config = dict(
    horizontal_flip=False,
    levels_per_channel=8,
    arch='transformer_decoder',
    width=320,
    norm='rmsnorm',
    head_dim=48,
    bias='all',
    positions='rope',
    init='small_normal',
    residual_init='none',
    optimizer='muon',
    cautious_weight_decay=True,
    warmup_steps=2160,
    weight_decay=0.02,
)
Rows from block 3, named by matrix and row number. Rows with one number belong to one attention dimension. Each number is 128 + 32 x the weight over its row's rms, rounded and kept within 0 to 255. All counts start at 0. Numbers have three digits each. After the name is the row's rms in percent of the matrix's.
# q: attention query, key and value (stacked) (model.blocks.3.attn.qkv.weight, 864x320, the q third), inputs 240-319
# k: attention query, key and value (stacked) (model.blocks.3.attn.qkv.weight, 864x320, the k third), inputs 240-319
q.207 113:159088215125129103120107115172135139087136145127129154123140138087164097163134151118090102146108146114134102141164080116105184121110148158068122134120101086096162133136130104143135119135104137114065139117092137070094155127155145123122135141
q.208 106:063195088154159072116152076166125127136141155131124103136122124109102151180157200115145137205174032129137150130137130129066127184133141158066089163092101122175136162151130129077166137118141100143172088172104132146086137127155125099116132129
q.209 097:169120097118152159193110034105118157232112121103111095109124181159161141122128124137159159054114113148110203154101076126087147152124171130174161169151109065079126175156070132176175146163134141100116118091114107134126161065143165143107154120
q.210 111:124150176118120113120146161116093087094115104137122118113170142124087120149165119103125166151120152097161077135160164179125119124176149157185152135122206150082137102171125165086102131100140130144104127104171204139085150110126125116103145182
q.211 108:129120101105117144122197231138178173151143151132112066145101105154173139132094108143148107128088121167127093147079184151124118130188108118116174112101129145137126081121144118152182154114160157129114115147113135165154176154163090112138150109
q.212 106:107159101121117152180083125117151097103160189131058145114167152123082116135144092106092140144138143139098139155106075135122148163129176131142155144126132113080143121144074104137092131058149100118087107143093152100133132089096159142176170186
q.213 108:141131077113176161097132117071254157078134089112181099102137170200057100114147140126168140144118148106159128071127104124094081099112114118126169172134133148116110118111118105128055106166127113092165112110143123165122139086106062119174095139
q.214 105:091083129105125167116121164125049151077119147177117111139131151140149133110124159068168098143128160114111151136113181175101207112118093136165112093166120173138128142149103129137152159157142151175113147087110107157131112136185130167129124125
q.215 107:144106124122161133128126121169104123136101122102129123126125074045136068123158114104058105087128099121170117087133142105100115092098079106172132099096074142163123087074155178138118077121135102118164138114131103158112092145151141136118148138
q.216 094:137134145145145124046082155102076097119094084130135100079106157077097117186085131115136112145125108124141116121201116135087110137132096088115142150158052144140208123139118129179082172138174126091154135116130162119170158149081159146114145104
q.217 094:149151115091196112117141125148134115134100104091192099096094085131131190109108135177141100118158091098170084122135113142120168127134120085172167130088148101158150113106156190171140130145153143043129136128135069125155097141068138100184139141
q.218 090:174107136183090138089109053128158058182189107142165129132176148106113129085127191165087154113144114129127082110134127077130103132108170170121090085190128146136130164132150114138129182083138103185113077099113140159110140163106119211151146136
q.219 089:087120119138151126075142150097138118097110149122102126098132117116120171137115103137129166089120107141168104084057158110128099111130102143067099063090178146075106095081116048174167117196117118152162126115097095172088174117100182109128099156
q.220 102:140106161151104156118082170147079110154110144126137143148140104133138169086100093162157151181121147128129134127091147128132073117189132085124135110164176166149163030087127085094100128190067089088093124112155166106120172119146145129072119106
q.221 093:134156116159159129190073133108137108147154143113125126076168129112149179149130140099157143126092124154063131118144179092147084121137055166098164104123134125094175167133130137113110096087175073072152159117149116166136155167179053092188184161
q.222 088:133158117107133098135127076160131098130132168101131145095128042098111116178189134165133085130071116160137146154204086101190117096161143115142180148148087165152171124110066120159084162104133173112134177144167123145116141180168151102134125124
q.223 098:070147117102141161187172141134159104176181107089080103125102143123177113089151139090173113097084102113161137135125111146202065131119107151134064078148166121123109128161134137131143114081037103177167161153089117131176075067127127113114080125
q.224 105:101145175114131117136138109113167070172157168205129104121096073073111112140108092137069178100096096149165100138117126111093192121107085160118100155119096116123094101131112102137123173115149130180087071144102204129117103152144103140090085084
q.225 106:144113073097120135133156114127125069147056148105131049149156113123076127156146121094178157117100096142135158127095144142150106068182158110120172164158135138125110228107144171168096127145160123156111058139126107142125092138109111152059157164
q.226 096:133161136146090075151125159078138077135144110097148137147145136099123141150147187128149163171154103175068125130100167130111111112126114164089155095114128149146140123126123155172126104125173124153154149156141109120165125198112140139081128142
q.227 101:095136129059108115163136080152132132125160112111074135127131139118144120138121162065150128138110126111124182123153117137168103173054112157102117146082129121130096125093140118102154128134137137123134099133187158191076129092111136137130166126
q.228 109:095127156129144164132076129131106080134185107095127169107092102099143136159173106082153135116116118112106104085195185071117098117140162144131126120106120149116068178126121077097142165169234105092218098189043145146123127094110078098142092157
q.229 100:089121151111124150150100157209108132078128106145077087184193162045134162131082107148108122084138152085079155111147079164083116157077122104104094164147153127175065080089097088133177099135125152152110133110096144147096109203102155098099071114
q.230 101:150112104123117103131101158094092112073116126092143120133081098166167115135154109188145152165141212102087140126171168153160104174128117125165130097065107146168129135124141132111139142114152147122134108119147163208132137111204100138090197145
q.231 105:085086098112165175075144109155203205098159106146153094070101109117135136113122147060126133165138120061087185139089088131139108119140191073090166102106131096146194153157132087096116194090118144098088094109089135121171147163156137102156110163
q.232 110:092165072103157205113131121162154115135219149158127178124151137107109113051095108096117070101165169103094122130157162102132132060085166113116141084066094175121143079144088096120111145104133106204124124171126157136104114157105120123093146086
q.233 107:130163154156079182112140076148160138118166134131115189055079104072146114129141123115102122104129128115106106102108141141172114080174144136127137124131156105123147178138094139164117167135079084187113087088103111154163150124101102132106190149
q.234 105:092129109108173164090080154137105144157127157126200089152111171091134141075124118120107169104126113069116103137110131193120107096090091125158130054107135100104141070120113105110119127146158101148172105111151155113081167177164116032133165094
q.235 108:105161166106128160099162121107144138126120083083126168138170103115090117133152111132112105159130131148069112087106136148120075096103075110128111117135166156104151122136136219227088145088091073145164162095162140094172081123162097104142176155
q.236 099:107142175120170154091146123082162064137140175131114142140130072165105174091137171149121184075107134122128098118125149097112126108081173117102083089168129123137125135182197102045149164130098150175106169191120117141165148113098120133134108083
q.237 104:139121036111176088135122197114064171161086093057192146156110199085116097160063138158158124112171103120095155142138193153154122126106087111114157130166120124160144130168115083127174124163095091154134170121122108096110127162139080117144087184
q.238 109:169137136129107094132157164128136113150107123112132134092116095203129132158138113113105039182184170115112096124085119138090170090096149155101128109161165120167108090126138171180092153127079170101145191208123104135091128173116137162096234125
q.239 104:107091110173131160136125082112146091067113110166152108119088065117162164143138119167077133136116106129090168122099107129113163174128184183132104104123124020131131129127087126129112028147150133091096116136158157078073157106063156140159177140
q.240 069:132114112136123107092154109161076118147141121155126145112162120130182099147128076073176101136112130142147096167085093096149106121155155153144187087120150113122115114134123127177162111078125158195178136149124155114164130107079160179105130118
q.241 100:088132170144152133108146092125114215232154151112142158111164035147129112120107147140074169185153128074136104169142099120144156084157189105188124106116078126131148185140119137077126087165106156135109176124134149120114139165135157159169102092
q.242 094:102130158121136075168160164130133126172127163153192090109180093139082079114162106088100117070108123155157127130129072081083191135102160132174202139132128130148102187079133136124168140158119122192150137127138121151107138191147093145113142056
q.243 093:108169136118155086108135109084124095130138131131126170083100186150132159079173123123135131061107178128138173060128140115160179104114151133120119113183156164084148123126049163138181115092094103140129150053139117094165108128129091146122179124
q.244 094:129128076101106111082122055126122163176108104151112155133153136108182105102126142134118137167135114121054066078102188165100096169126115171138212165144112110098133098104125145132154135119156103151140113095132123062195119125130165094121132131
q.245 102:097102102110127103164112131090121126091137166049073137109171077127140121107112159143130099101109100093126090148143099142106046153099133113130139153156134170119110116113196159147126106147108135169117058129109126118169136097164076128108169143
q.246 102:140116122181145138078124104109117116133123158093148103102115157098183081145137167138156161135116145066134143146128224165178123127187151129094129166148110143097146104087106107136152101184079133235141161131156094104128174128158168153110082093
q.247 101:115142183123096194118103153078143064155150133078060049147060119155125171085125058111134181092121177129146156120151127140122164172131160104166167154162113106130099140160128103111131157089159111103144149122118140099125119144121166124144109131
q.248 101:165117090117030125106104118093118146157115092156126181099147137123191099168159102092096103137143118165155119049099134079117165093098123135157100117099090174103119183146083126115155122120092113130099158143129101124113079099081130144120080105
q.249 092:159077112095126150087152165177158135097170138135080066108142122133094138051095077152183133143141123096118094164135180117173134129129110160157129121148078092076147133120089166143174168085139152133071160134187108147134123094143147127175100144
q.250 084:132174109131113105159103125074120118151110155123192091165121098129028106145102117101150083117140100128153141145101156189088128171122117115176113136111081135138099136097139148170174154137146131098128104152129168071120158142101162120139107089
q.251 108:079184120119065103149148090133124117118100127180118080110108116109120142106125083069164128122165098091107151183166137162176157147148134109143163114120137189107159088136110138195118163133065169079111119097138141171093172197098151129079125127
q.252 110:116145166113103168177103055064075123102151156082155080127137126214168089142184102173129167135115132137106115127183114078121163151201131079131145184172094111170184060153108132142117115173131126149117171112102089103108100118140085135102143102
q.253 101:119124166151118140125019130131149089136102130156125090130139107057090177081163066139178142125129173147114177097105101126141124168171118128145108062152091119095069140101125137081175089139165148177128141123138145176103064160131141129166118098
q.254 108:079148065066183070075109128196098137108115099138097147135142143126152114071145133121132124123170113109153105115106173140110133127144124142143155115142148163097146196137123135143099129027100161079205102119196144099112113104154129153120158149
q.255 101:141124119133109163185099136095051156121137080123181104071111091121154079075175162150161168077178208110194140146078139130106143173122152133155119120099101115106115150144063080148218171085097062158114171125198140102133157170159191131059096103
q.256 101:065124137162150148111186122114139131146052162121125063072113119105141142150172129101198142102164107181220107129131140123139100064151110102162128122090116083147143170100132144089109146108128047113108184158150098117073161123149143147132126084
q.257 099:143057118086103146135115137119120113113165122147121118231086178157178099124104186099111123055116196135201076091110105133125200140126053221149206144113139159114128190175135126072099127137170079150099151135173134156159148152107077109088126079
q.258 102:135161127146106134126105129169126160078116107180089139165116062146125161176139114133106152155140115148128053117108110110137129118164078099149135167151124064132129121181183137084118137128111056129043152079151082109170176132136128156102100067
q.259 104:161147105118126074165113122141143082171101088102098141096147136022106155107121091145124130163102125099087129131127141110154227144134147130122171129113138145138108162114095055129097108077132173084109149126149117106143108130129152070081179165
q.260 107:130107142018156125189058113153148126141164119145123177155135137162131131158171085095129105134124113116131105093128091147128070104170159145156081227103073159116152135066130102124127121106124106060151123123161183133135182127077108189172146171
q.261 104:151126130149240155116032144145083123150131110110150080137100128069114131127161132094168123126093108163097146106157056103095095096143133116110092140141132099122168148116154115111153099110145096134109124094163127066140069128104133166161145126
q.262 103:128075117100112170176161092120140143107064078143086150141082099176124118131137100127143138062151159137145107122115106088144150149106071077148125139091127104121125136190120150147164160138092094075123113131164152110133146130157148111142167100
q.263 107:128092120218113116111126073109167106104162125125111131133122141137136102109178120177088141128126137125128181117179101087144150119185118177053128132134147122108059165113117177123204176114151113118168132129116116147134156112118142117092129100
q.264 096:134164092168161087101167163162125150130146073107122165118135117154172131083105141103090096100069080117147101161118187083133157176139147117164155063103142111140120129113060129132134155175121137117106154125126145135105111100128108116138105154
q.265 088:193128142128135127091132100190102113136124104124109124141112150153148109093135179174101152125075128105097196087134140211120162145148121126103146146132126157161126130116089127062131185176114113108121190155111120158131201137148118178147091108
q.266 094:136140092149141118091087115192137062113113131125148088118105135107166227127068187137093136076163129131127105134148121171162159104190094115182113156146118091134090108113144095189166187102160157106130114146092108099109117076107077180069108129
q.267 093:144157151159150124138201140137111127132135133114160165094133124071132098118104148146092093119154125108074135093122096137105169158164118114154140132176100139088138128146110153145115119161104106150086131091102106203117153174088061151179129122
q.268 091:106102132077152066098105083176066167117167175076156137145155097110132061105164139204120182178086155074087151133123129113108175095095112115147189152144108151168126183122085131117151167118126156153205150146106135120085156137091123157120095123
q.269 092:113092103142160166124091114131144163139190151102124108126142145149130202125193179161135064147154089183092058186152081106115069144146187128083146144120102118080143129089046145112130094080177040113145146134133125134078115103112140160172103187
q.270 106:230155122163171115075128159094108160100119149124119211134128089147166150157073106083118114160128130122094161139129140120091121190136072154121105117099131090119148118067104135098112134158158106102106105090116156131102158135069117170101108111
q.271 102:115134102122135080037134172089145115218165134147134082185140117155112168169097103126167189086146113163135064155149172135122171084144097142123169096167093151124177148127129136139116150122138171157147158157138111141138146082099106131065111131
q.272 096:139148140200158189166120148141117139076140085075098171119132118132106094128178139152138143137074167173093157139137167096118118156104111172135126099186096102087128134133122109199137146117084133119103130082114136136170113120158128132145115086
q.273 093:068134083160123164121145059145139118197070085131145073133094086104142134053125119171095167105053105213099150143100198122139125147092092126156140139122207136118148092121125128126080138109114088137124123117116119185143096111125111146166150120
q.274 104:149114105145096171113129094131126212189104155129132159183153125152138122174139072140107082124107107125168101112164173167104125156113180068127115145132151143117200176151125173080152091109075151153130118101170024091103105118127168172144077035
q.275 100:154100133125136138180118131109113120175131120130148125154112074150065135100083068182166126136097083131101124131128140136137074140165146140157127066112162077133086126088141184161156103141105174147132123116121120136142081109042200070103156103
q.276 107:171117082091131120168150125187075125101127144100151147066104126126161097084146129186144128111085135092160125158177089112133128148159097157134140127072098225133149119100133099236103123149104136119164136162141109130077118113112109139156120047
q.277 105:122155116184116127185133152123117135119042116148113069095078138089090192135134152106125101158084070106135133202063158125093068144179123115149158185088091091085138109067183149180155163059104145099083105176124095141108113121195128134077079121
q.278 107:120137165053166134124111179177108180119083124076166160151170150121179108112101158197109112157111144147096162125133119122099128116108143144105154090118090126156115082121159101157139128167102104192139092149156097141139114133142178142108202146
q.279 103:148124167110152170128131110115137133101119117141083164169120167130163168080138112160153126160121117103100129138129130149100137152156111128132156106160151100216094148153139116118107062062102138123103142196150139117080070072109144147138180114
q.280 104:117135153072148151166181119165128089163107104150077151113120108154099177124156087125143059126106140180123135126155169172071106103177099115150117115107111136134057118132088130131136183166142104124141097102092178127113134136132142211128106110
q.281 097:152133120155107207102088153110193085149202108081143112151107139068112122093183116097100128152116140128142156156181191141175050114148108115160126122146101073132124154105137181146118113126088133137102185146168101147102120147173129111144070115
q.282 102:194119110164115108089137138141149131151146145180090056081077073097141152124092140174122115162094112141128148089130122147140099145094094115138132146148145174111075183132117116096169091118103138139160127117216128122075113081162081096094089164
q.283 108:135211185137143091077135160165154146168099145102177181129107124193149118093102143119139117144124081107124096179189171124123127103133112115142193150136122156148164130167143120104143139145077132137158147096139097097111110066125069107067150083
q.284 102:145112132119129190170093107107118120088136204077136131077140119162107106175118118169108137076152160084112093164150110136135164140128176130143109127136154118055131104186104078088071119151113138136057115162162136124163166153128119184149097100
q.285 103:098204099140159105098130115180139121091069140076112174137139143157098133165161151133139134129121089105121111166144081108114114103117090137105113130098160143143102109122107089145103095157150150075142106100209086120156083125152156057168132083
q.286 097:135116128172092137120147102151160135106150096123126177100194110184160143115098161179073139142139115111061144142067178129138123144154125153117142206118126164149152180153118156150105115143133131127169117139147070122149029132111123117162099090
k.207 114:121120200118142222101166091090122174158134126084089122166123049132120078211134147135147139132139141143121094136125160163168114175102096191087197114171137168151206145131182128123116135048111067180111053104151092112138173088130132180150113128
k.208 104:155144136144138111102134092155157134157085069104138104131138090149137092090152152161165155078182134197062079092116141103138126150147096093199124131064068149119134100104133169081108125154081140164090158090143136086080158077141189155131113172
k.209 099:140149161176095126113149089137109117114185189182097128136065116123116188094165166164145158112071101132162118131125141136184104113138114123109138148119150118144075103104095174118098122207134147147101163104125187119094088121223121127135083078
k.210 105:078082127094131157122140080147076182137137108102160102128160173120119158185129184116130123098112150136140158058138128126088125129165193099097095128137083143133172106109166125111105156124115109135132095149113126109099162121065148119108150101
k.211 103:112150078102095135089212092142080093152147121108114145164108084076117059091079164067110127188148105124119120161114108133091139132130175186132135134098189106142161127175106075185143100116213111179122185158160133124133120141140097173084121159
k.212 107:127175097159133113154074102135162130099114127132144145095107183158131141084075124060124128146113115171119088128150097108143098101149135148136177129120158108107196143121133105167103080117084095161122127082120108126175129091106070137127137112
k.213 105:142130190141115086167137115113140133067164096168125118073118118156075195121231123144154173077109153155075162133119165094100120129103118136126135122099132134101113188118103131142098102157106142143184077114119098149112178062131160111144131062
k.214 103:102171139125111201164122117129127148174112164128150099168161174059172155129064164120135165164101098079145106132164103148191124197129133139135132153188131113082124128146185147145172149159128098169129153148099127135100135152107184163090117161
k.215 104:105131171150194036131174154088123132110093104173132189158151078165140174065138123129125103141091095127185070083104179070106136116141196176122181112079192079107081121142159156158115136166117110164121140074153153128127147107172109176123166139
k.216 103:107180141091111091183140169105121130119137218156128213113127069120128102096149163158161126096149171118157141094130116145162141108133123070135085167089178094136123054132127146163085154141145137132134096124131142081128123128176053112137127133
k.217 087:117162107093171038148130147107146116090102150142075109093105170106092154101082141125129026112098101110155128178143117157205126154121130104123120134185148151149134099152118090115049125156125142114173075142116176144094208100100150045157100102
k.218 101:171121073171121143140146128054107156166103158124143084155059134117191195132122121146118100100155169145072085119108130143119148155091134126118081126122104171156136129127054099120152096089090178172063176166107103126130103129166103147120147104
k.219 090:096122173130120109106109170166112156087112151139105071190144142083135152121059095167166128169187179126215133074076102090148124152116128142091153093105139145184054149146151097177114105106116140138157141118134127169157140118169092129180076101
k.220 094:171083105114147075192110140155177138107081164137131148114136155150154096125099164178107090126152150110121198102090114150117153124111105171148166125148147129149124079143083107178124089147095179125157103132124131106086211121083139167186082135
k.221 094:169197129124156138115107104139133116053097063094102107143095136152106072080153061096142094097162165100147139177130149051121135097097096121200084170099073162143056175175164131084135125144134129146096112157114158113125160149114085103150138153
k.222 092:181104152125116169194159089192163175119136110111142169101078176141122105147206072087153097123160109100143058179108118125122073105144082107154157137129108133091149083119104139069107186152096090107170053120115186112148072154127111107126078125
k.223 097:137126105150104129157132115150146169059147148134158131123077101106122120118106108140150139148121139142132178145068100137091173053162149125136106088161115089076188208093090118130169105181161130138059176090167117140141069174093187128129140163
k.224 098:121196148138086141122084174108131141108132171085156120165177140098098136141162094066109126096026108134106110204101122103169123064071132154103143123111114197117149147069167196086141075089100135152095105143057081139167080098150072125131163133
k.225 095:111084157110065173123065103116139154144118014168148126158026139102135111103169197114173083163098142131132110128124135093085204146110149112084168117077071160082167129095118083098158077089133132116114133134083112143114117148094134137019117134
k.226 104:175190135197113115136110101155106142131063125165153082123081170110140080138108112143109145087136105094110155140119123190071131105137115086121139115105089139180215125137127167097124109050138079143112078153131179100067103085138186174113100163
k.227 099:117067134181178117146109145095113103162155128119084123164112144168108104114075111116141056119135099123106164116092184110077111104163132102158088110119088177132053099171126147120099115066151163148073164082212116168130114135113119144124169095
k.228 105:121132119189131141167149125126166116130097112185091133073145141155123138133190131156145133063111126181149139142106160155208118094204091132169089179199139113130078127111117139143149111085143136110123137129137150078186154128101163146103128085
k.229 111:102098053110075123115122159119199122111112136127143159069093149120135109136166114112110167073120157132105140147119110159125158078094125113132114119143106127141167117111152090170157102134087083110205151176109194111177102115092161124094175107
k.230 097:085089121150101109140183155106127145174096202104091114158183197179102195111148188151082144153132183125139133110051135157129083128152138149154094126173225126162143148080088106114165107126176144156092126120106085123134157113122129162092113096
k.231 102:117168093045104134095118136126142149171099155062151110179137105152181138129116061087097097131108122125065113112151161148116080087119174117086087159150118183163144148168165104088115131114129158157134124175133137086196115145190128178112122112
k.232 096:106147122152091162104141154102135152150124085129135149127083146101104132108140065109083065102116114137129116150127122146149091121116171131079111104091169139057183175146101125139089137074131108152140096144148113176137137083111120094084174116
k.233 106:129130131146126151120162049142114086146126177161072190079091096142125114124140090117099117100164119138128115090053129119094127126069091138082087115090114106123165107127123076163128114137087107140127120060176091140162081136130142127137147188
k.234 102:159135113109108106131121100149136135055172150124161124051134196115136124133148135098124091129135105167122124161195178101125144075100061077116134170116141147109055168093146152165082125125108110121085148089193131181165132137138086105108143177
k.235 103:087173096116120142082101123158118065138120132147163065127150089137122075139104063129076065091109096143126109113104093106122131080128096132096206070086117184085119142153125144113088062079125138132125137089139118143189112170129125131078154133
k.236 107:102149123158070126130112140088132066115111135166127158094052119143177123152136123115115157118145111200110130137103063184155167101093054106128111139094134132107182184158169127125107135121150183174087130120135117113096170136054142138101117114
k.237 102:098151099105088155144104184129127069123161131138106183116098126134166164130074135225105125142187126127152216135107122107104092110115136094214168193142107104158125166116107179158108102124191141131116141115104175139181085167139095124178154161
k.238 094:099208146112129191099194083182089150124151121193108114088093126082169130160141078066154079133160098149120159145046107151122103104152118133057111120121132135136128142079111193172116144155125145109124161117124106066156149089150148133146166153
k.239 104:142093119122109134153098145171175143079051226164114144110102098133064135091132114108129130157167101145123143086158126197098079145081130160155133124196126083100186160160202112172103128079139134182113134206152158164135152077069153107092106141
k.240 106:110089170103150141095097096187170108103150204148160130124160095093138150152125124114133159141143169169155168173131147097162114193144111129139113148043125096158069144184151121148165066131162140122156127134118187069144130114161165115096053129
k.241 086:133151153104126145079128136117109139171167124164145089120136155165093154075124161140116135104077177105150093134121058137145162129151081102082139131155099098108148200121159126102094097117084096146148080144120147142103108200169109102128157151
k.242 095:146136135160159114153179128126069198124134084147117132129188087092125138117140169075107104105112136154147128123131112122116158135092115063169116155125094122181095126099091101122138148166068111130099150097087124092122076074128113153220101153
k.243 090:103181195160080123163098148066109127105115128094092115112041152164119094126124147111112167120137128151134142170122049129106094124133117109106170183085145103148141133177121077121169155109171145130149145164160159106104124150136164136098107119
k.244 103:064100141142170113115121128097101118177167127128114219164119179181104190128100181141162085130088161165138137105117116162097116145148200156075131106113159137099111191102154157045127146167121096149051066127147116169147105142159105172129091114
k.245 093:085151203146164155078052175111129147130145131116123126188121117175119121192132102121174117152112123125148154164107071100159123193113126079111109089110123151122156087156160114137144127100147161151142092075146162078146180112136076148088137156
k.246 098:122061172087076113115117168145179145094130088118090078148092144130080087078138126129147166104119180096074179147113161105146167080125145086112157127111167158095146113116161128151117156106082157105126072133176098156111127108090131193106129155
k.247 093:184206110101063085138124139184135040157098104111146101112082207147104091205142149159100157149101178177126119115105111069133121084074123186154110135117075151101094191211118116118158149145144122129099117162159107103150162124086124177124106131
k.248 095:174122145110115092140149139166123171101132071147073142106087158129127121161112114106091154145175123107146127097117172108141154181146175068150166140111085160089111158121073095123135127101063120132134213096160091159188073125090130109124108087
k.249 099:170085086171132139096144128122156111151071070136182117110105088139090170146152141189066096183079167142127095117122141113086091135161111071116095106067118137106108142100135140131133133110104129177108147133154149140101095117063120129113149098
k.250 099:169100181090136169142138098173097101095129106141123092148116136123104133136114197099178119186143160134134122179128104169151146142182127138046159132118142144060146125173116127106124098135167117134137100135102128152228147215134185183124134102
k.251 094:101056086118096121134136198106201132106143147118118139128141145147088181032143112127109149082127133194103129114154126112100143103106139096126179131132170094083141142118148114125106089112164119058101123126143105172120148158181085141124227131
k.252 104:136131152137122118143119130093175110137111101064082128113121140128129101120103119149135183212120141151157127116090138150115119116064108148055179132128195123153141094142130174138159148119112113119132143157139110143122116187149146218202041116
k.253 099:118120122106081106143143185174175097091136115215129105104145141050105131154112142171159175093162147090122171121121135158076110099155142068068101172147120110157127101186116101131179191093158104156142103120118076060089081112111210101075152078
k.254 105:120129071149139105144152068141144081102134098169082184132155170106147136138183106125128139126177133175170183121102173161115128085203134173095104116123107148089148080178099129139141115187123123102115134091165077106133096138142156160141143158
k.255 110:137140138192146140147096115177116132106097127158094124112092156081130138116099162113119123126148186125118167103148058113120124140172151104103121113139195146084115118097081111124131155161110100141145129104169081131129122063152138179151171125
k.256 096:171174129116109085103190124184143116119147081143125106133155152173129070157167161103134136111139121136167144070090119100163118114106101156106089166146131166125091102052133149076138106144140148031109105090132147132160116125122193113093065155
k.257 101:112127142150108144106108089093155097099159133055085100146125119121130135133157151101100147069182182168111062125077139133112157090148051169125040128074187131098124168148088084121126088117107180152106135110140146121125143082136216067121127132
k.258 094:123178111129160096153144142134135096151176135124107160107107104091166108148143125150123141170124113094175169151111122150074109181107106119153106182094138104166120108159117069145172107131105142191057170125121146053116177132113122164186158150
k.259 104:115107169068153102147137127120098159153119132094131171074120139117101082176104161177168119153162126101119159079141184143093148113132153046133096133179161126152141126118186129133092144127086127169097093106125094166082115138123144132159107093
k.260 101:132083149125158146085107079116089107115160114090166134183096111099090130149103115100091094126062101131126095192087073129073113155109081111148125119153119138162123161137081076123162129126080105160092147129127054144115109078142117153122152140
k.261 113:135103185082167127173129111158094146177170160155098193184101137057150195096159117104057101120130102142147092164097124109074124117106117119103131145069129153119143088135156177137103111107131101158160164074103144151094120131097094102136118085
k.262 101:134132079116120168115083142133097153122104087125115115140097074123095138132122102154129103136168150141154191140161144114100116115104100175150142078198061110136023140138087204145101182110107111094083149139146176119151162144136163164138115143
k.263 109:130118146110141136177119142087124134152121075113159151125167143119153169128142151094146120171198067156180135125077145096094110066117162178102156094026115105154132125119110111137174074131084118183200151110145100122115202135114196124103149111
k.264 109:103151149140107109133088138191084150141074113147136062165125118170055185048177088068095117079154177084132141156105131110105149136110141114132108053197165194120113106114066065134098145136135113060121110103182130144159116152119106130156184108
k.265 100:156165177112194145117119145083059176157150146092113136109168158097164160173057143133150189191104175145159143083113129135175151181165138173105148143098089134107099074136151075093145099136134180141131144163113148174147214128136134172080117158
k.266 109:153129087111138093142099142167115112128185076106182122106090121163099151152133138143108139132067096105071160130155185176092138164155155120148161179150127105187168129057183118111105160182053118135163123189114131149093112183101168147162125156
k.267 096:127067148152120119100138109123137135102131079154163150142102181148138129145145168103073130084116165198096106166149130091131103090133118100084154109170157139138119130070118141136136145131144118049123094078076100106074123123122051124103173159
k.268 095:139181111105112106160096150057183151133127136137202105140144100173126134082140140119097153097186080151120130168113092135066123146120050139159151081170105160105144125088120141132149184148208153096103087104115077102106127125059128125112144115
k.269 102:134157120147153096107111132109140131088139128157074169103113144182109120153078126159129089127121112132079142165092106102110076140111140155255164147122092094149072089154091171145107118130125150067170139195144126097132154189108146131132136106
k.270 100:169148085115154097078098075180126100158126073167085139073176087167124103119092141142110085176163159114105136096137111129119120083103090170123109148103064139135140096176121104121132154126131097118125172055139138167129147173136147126082131113
k.271 106:139168156140204140118085143099153102166077135121101139096135166210134105118119071109090128098177137103129083085142139134171110131126176135150144113144108115131130107146166214159125147134126064164123122099171150068133059093147068096125091151
k.272 090:116146144158171149144159069060165133127131151131139131116157085152056133158188156184082138087054136200111124128085186145152132068136217129157130130149158147167124158120107164132101146123091160098082059072152143151082145135088121125129176101
k.273 095:117167121125145180064163152214125116099201131170152177123160134088144130136139117081133082085090093082159143146106174146134113153154155064201104149125135140113104134102126158141114148122117149158198196132088021092102083058124157135168125188
k.274 099:088113098167159142090150103094131175159107102073120141160127126110171125062155101191134153148141171153101121093186188171175153091101121177202106114139112088146178111176143124090119127090077150132155156083117056083110141135123116122149201148
k.275 106:075178135166180109106165133134186113123195138127093091130139127140128155151166073120043125136164096088125178109157057100073189133158119106171099149143087092128158130109135179110143135115154091160204113118052117137116088109137122150158177122
k.276 102:125147144142091118121146149173154123191099136129119068079206106184127150132075119164145105109167123200176157114141090139081135097094104078172137135139131131121111127092149117164107135138128109155139120143185128099130101129153121126160184063
k.277 098:171112165187148154088163111182173130129161077125154146125184162155170132126129143136147092144173106168109156148138198136107156156063064148117054141104116140052133118121120162163136129111118116128154134119197184096135122082118120172128119066
k.278 102:135177140138105132130131173133110095164120080166074155096131114089128163171138148130065071139126135132139072124135137094068114129169089112128190122107099122121197080149172132082128167127143115137156165134172160058132180150129068097131119159
k.279 098:105131143147135131174177070111167127069190176183079129132130185117142133131065132138165143131104176137165141152214134154088068167124140087125127109079184043091090156097159122102078088086158100123144125114139107156130157171108201125138117145
k.280 103:131200092132113131153194165075185162101131120129159096169156150116155145096143115185079042201148165116116164144121098090139192095115116161122090134119120070201108169151189113109154119133120113173139110161099126139121109088171134185114112173
k.281 096:109112151135082136150156103110107099125162076154121168138147137116046093108140092175118168179121104126157133137088181123127147119120115104133118141123094154121121113194123133066069121120052052172079115132111160148136086112212096153127108124
k.282 099:114150182156143219101138114084104112127149156131083153112085112107166139121078215108127082120084083131137191140134114109109191155092079101143160094096202125112127144151117145125130182078123143144125153123073132147079159159147158113145159155
k.283 105:079114198119128161105136163135119124151145112133135117127064164114184092131142129083138183172147112132180120155087141150141114141096073149151106141127146100166104105194091137131168137100039100135166088088110081100081144087115101121115129057
k.284 098:132122104143131102117093092110155150147100143076036148139169136098087113090121133076123140161144113088118158020111065133162101134153130123223120168098126127137115150181126096121107119136137153094146095174148130144109136130146149123122090113
k.285 101:110208142099085100100099115121097153127109097123093115141082126139159126105127151087131086094147131083192114099141124115130090136128069049087136102158093091083150103117098068078131119132116141058144082094138099122122135159129075081145110146
k.286 103:184021169165148166156137131159100062151156121153092101079122117102110156128129112162089128124114109156116173129111119115145165088207146154103135161108155152128067113110167128147130157148129132114134148162091057107121088117162116123147105124